config.yaml
tokenizer: "char"
encoder_mlp_ratio: 4
encoder_parallel_block: false
fusion: "cross_attention"
decoder_head_dim: 64
steps: 8300
Rows from block 2 of the image encoder of a small image captioner, named by matrix and row number. Rows with one number belong to one neuron. Each number is 500 + 25 x the weight over its row's rms, rounded and kept within 0 to 999. All counts start at 0. Numbers have three digits each.
After each neuron's rows are labels from the 100 images, of 14976, where the neuron reaches its highest value: "lies over" is the class under the peak; "patch colour" is the nearest of a few named colours to the mean colour under the peak. Only what is clearly more common there than usual is listed. The data: flat shapes of many kinds, plain or patterned, on busy backdrops. In brackets: how many of the 100, against the usual share in percent.
# fc1: MLP up (encoder.blocks.2.mlp.fc1.weight, 640x160), inputs 80-159
# fc2: MLP down (encoder.blocks.2.mlp.fc2.weight, 160x640, transposed), outputs 80-159

fc1.74:507475519507486470445454532481498497481471431532521486511497551512477467466525486468513515509526487487465545514498463515528508535488494523502539517491527556492456513458519461502497481508487475490484476496471516495509497520495483490456499489
fc2.74:473507431502516540507528536474472466503504561455527502496526508479478514536460502477482507499478474485547510477513524481513512506503548499429530516489468503490521476527531501531506533493458546512489512522501498480494505515505465469485506492
lies over: ring (30 vs 0.8)
patch colour: green (33 vs 5)

fc1.362:501491496532495489500563467537523478522499454522502479487440481478482521525522561522492558521475497514529495546515491460516545487535486531535495484481502499517470492521496500540535500487494529496478512506508461513481462450497510530540441497
fc2.362:514523466505508479474466510496476525466470530454519500540543545550540494524464431539496475488528498541463469462514468500508462538494549499495505500494492490505520517484550480530509485517472507513524520524497514506529511482527469477503526540
lies over: gear (36 vs 0.8)
patch colour: green (38 vs 5)

fc1.521:470407496498481510476523507480492493480500452477486532496465495476557504490511469483505514529493534456498505475500501488503490516471492488544524479465476517470480500475546523490489517499461479557482528539426470494502511553462484517506531501
fc2.521:486563442501511510499473478505481477448504510503485492473506543503479507498459511463481456486486465552480488540492480502502464473490528505474511449512574468523524493502491496508493496485474474518451483470521517497516480456486508496505483527
lies over: gear (35 vs 0.8)
patch colour: blue (40 vs 1.6)

fc1.508:504498526532459493493521467528508472515528441488444508497449509519480534499482526527486519517512532486501493515491493481534533470477505492501521478494500516478548485530489519534475534473530486498478478477478499455493491504459479527506545466
fc2.508:515496461538459539505491554484479533488489543475499506492536507476506483504506482486534508463521529505509451436489478491508482509518571512479497495489502498517492474490491469549513520511478552475454540525483482532490480495526479469482491558
lies over: gear (28 vs 0.8)
patch colour: green (45 vs 5)

fc1.169:467497496491489487457491489520474482508502506439465448490481475526478506518541462541505572521498499526517458472514496478517493496513505511512490487494520497477529497537494458512467498498484493552508492533532510491497474515483463519473519517
fc2.169:483520506501500527487494485502447500457511511530497508549483544467506507489487491523463486446491481514499481535518513502489495493452566461507470447502510472479521499502511489508505514459482477485503460522465512515538524499519527487543488508
lies over: flower (41 vs 0.5); gear (27 vs 0.8)
patch colour: blue (26 vs 1.6)

fc1.127:508504503483507516481525546480427523513484459479496531523488481530459514512554497496540505518501525497514518476515513522518507480537485533456520511472510498480532524501509473474496552466484506518484490542483503481510492536489516476517497530
fc2.127:485507471490521521494469486459489491479498544524515498484512534536531488538451479503501518475486524511478466529494484516542486484489578461473499489483512514475476476515465507489533502529491479480500465511524542534455501511530526516502532475
lies over: gear (25 vs 0.8)
patch colour: orange (26 vs 1)

fc1.427:476470481525442515486546482514521505488523456481541547509484498514445507515519524480530467482504499437510528457530526481529483504546472513533558497497510499528505513489488485526474518499526531470445488487481532480495486545500499506492515527
fc2.427:484521476504477527493521516534459493473540493490507541529530508495513484500483491508484502503453502482518494521494491488496500435472557500515512459477486509509525542519499462550513531498431519484479529485507508536505459483509470479492465507
lies over: gear (34 vs 0.8)
patch colour: yellow (44 vs 1.2)

fc1.402:538516455526520512463474514492501529514488478452490480507524491519523530468550488460448481505475525516507516483488474506525506508512497505465484497490540473498457502507496463504505495500525480510506502507500500522488495468566486467507461453
fc2.402:514481499494491514471513477527495477451514533459491488495518508500508507527505515505532465507478444472527459482533519483479478510483536522494486456465516454524511549538489491529503494502507541486485537507467505500474462532481516462506491505
lies over: gear (26 vs 0.8)
patch colour: green (29 vs 5)

fc1.96:468475513466508500471493530485504516473496486509513465552515506455532485501501486461474513483518483490516518466516491513492472499503471539509515479460495474459534468514516503515475518469465515509534526504467505510456519499503472487543475461
fc2.96:499523474481491525479471467498518500485473561535477483506524501509520511534447474520503482478477499501457519478514480509512498516475587514498509488511488466526480493527495494485485551500485502515458494519515475501508519467479505522495511537
lies over: flower (37 vs 0.5)
patch colour: green (40 vs 5)

fc1.166:524489490523471537486509493516482484468452438478495482525527500512496523471526503501531508509502467502533504531507518501529510495521528494509524509444534519499529509487527506493482512482464524511458536523504519532455539517475517473500462483
fc2.166:442468427485510501529477523498468509511551521495474568468510516542495494536470503484493496487507510512486480491519507525492504464517561509500503474509456527482482516504574458507502492486495506477486507520511523525514483467513505488503507522
lies over: frame (27 vs 0.6)
patch colour: green (28 vs 5)

fc1.190:495453520497479531519500478541531512516499504472497505544510511490485484503486494527500514499469502508498470481477496457501488484531532432515492548523535519483577490531482497473485505481454475524548542558475503492494466527477439515535504480
fc2.190:504517491496510504475489520477480492485485525527469499529488538498494524491455488514511492447508514498486504521525513493513499477476546484484484462511486485471542511489553531475521453488477474466497476503560563473510484484489469529507510505
lies over: flower (27 vs 0.5)
patch colour: blue (32 vs 1.6)

fc1.145:475505514490466505501535480514505461485524476460498546483469552500469536501501488485492504531486522490530494481551536479559502484468497534508517491425520539534500502489530502508501485526495508521432543530490518519474480524463497510500493479
fc2.145:515483448539504522491472518479451494490516515462531541512507542498495511534480502501460461474492488535542537533502478494491495451500561491484515459491526508474517505533521449539515499522488506501449561509486504511496489502535484507509476508
lies over: gear (35 vs 0.8)
patch colour: blue (26 vs 1.6)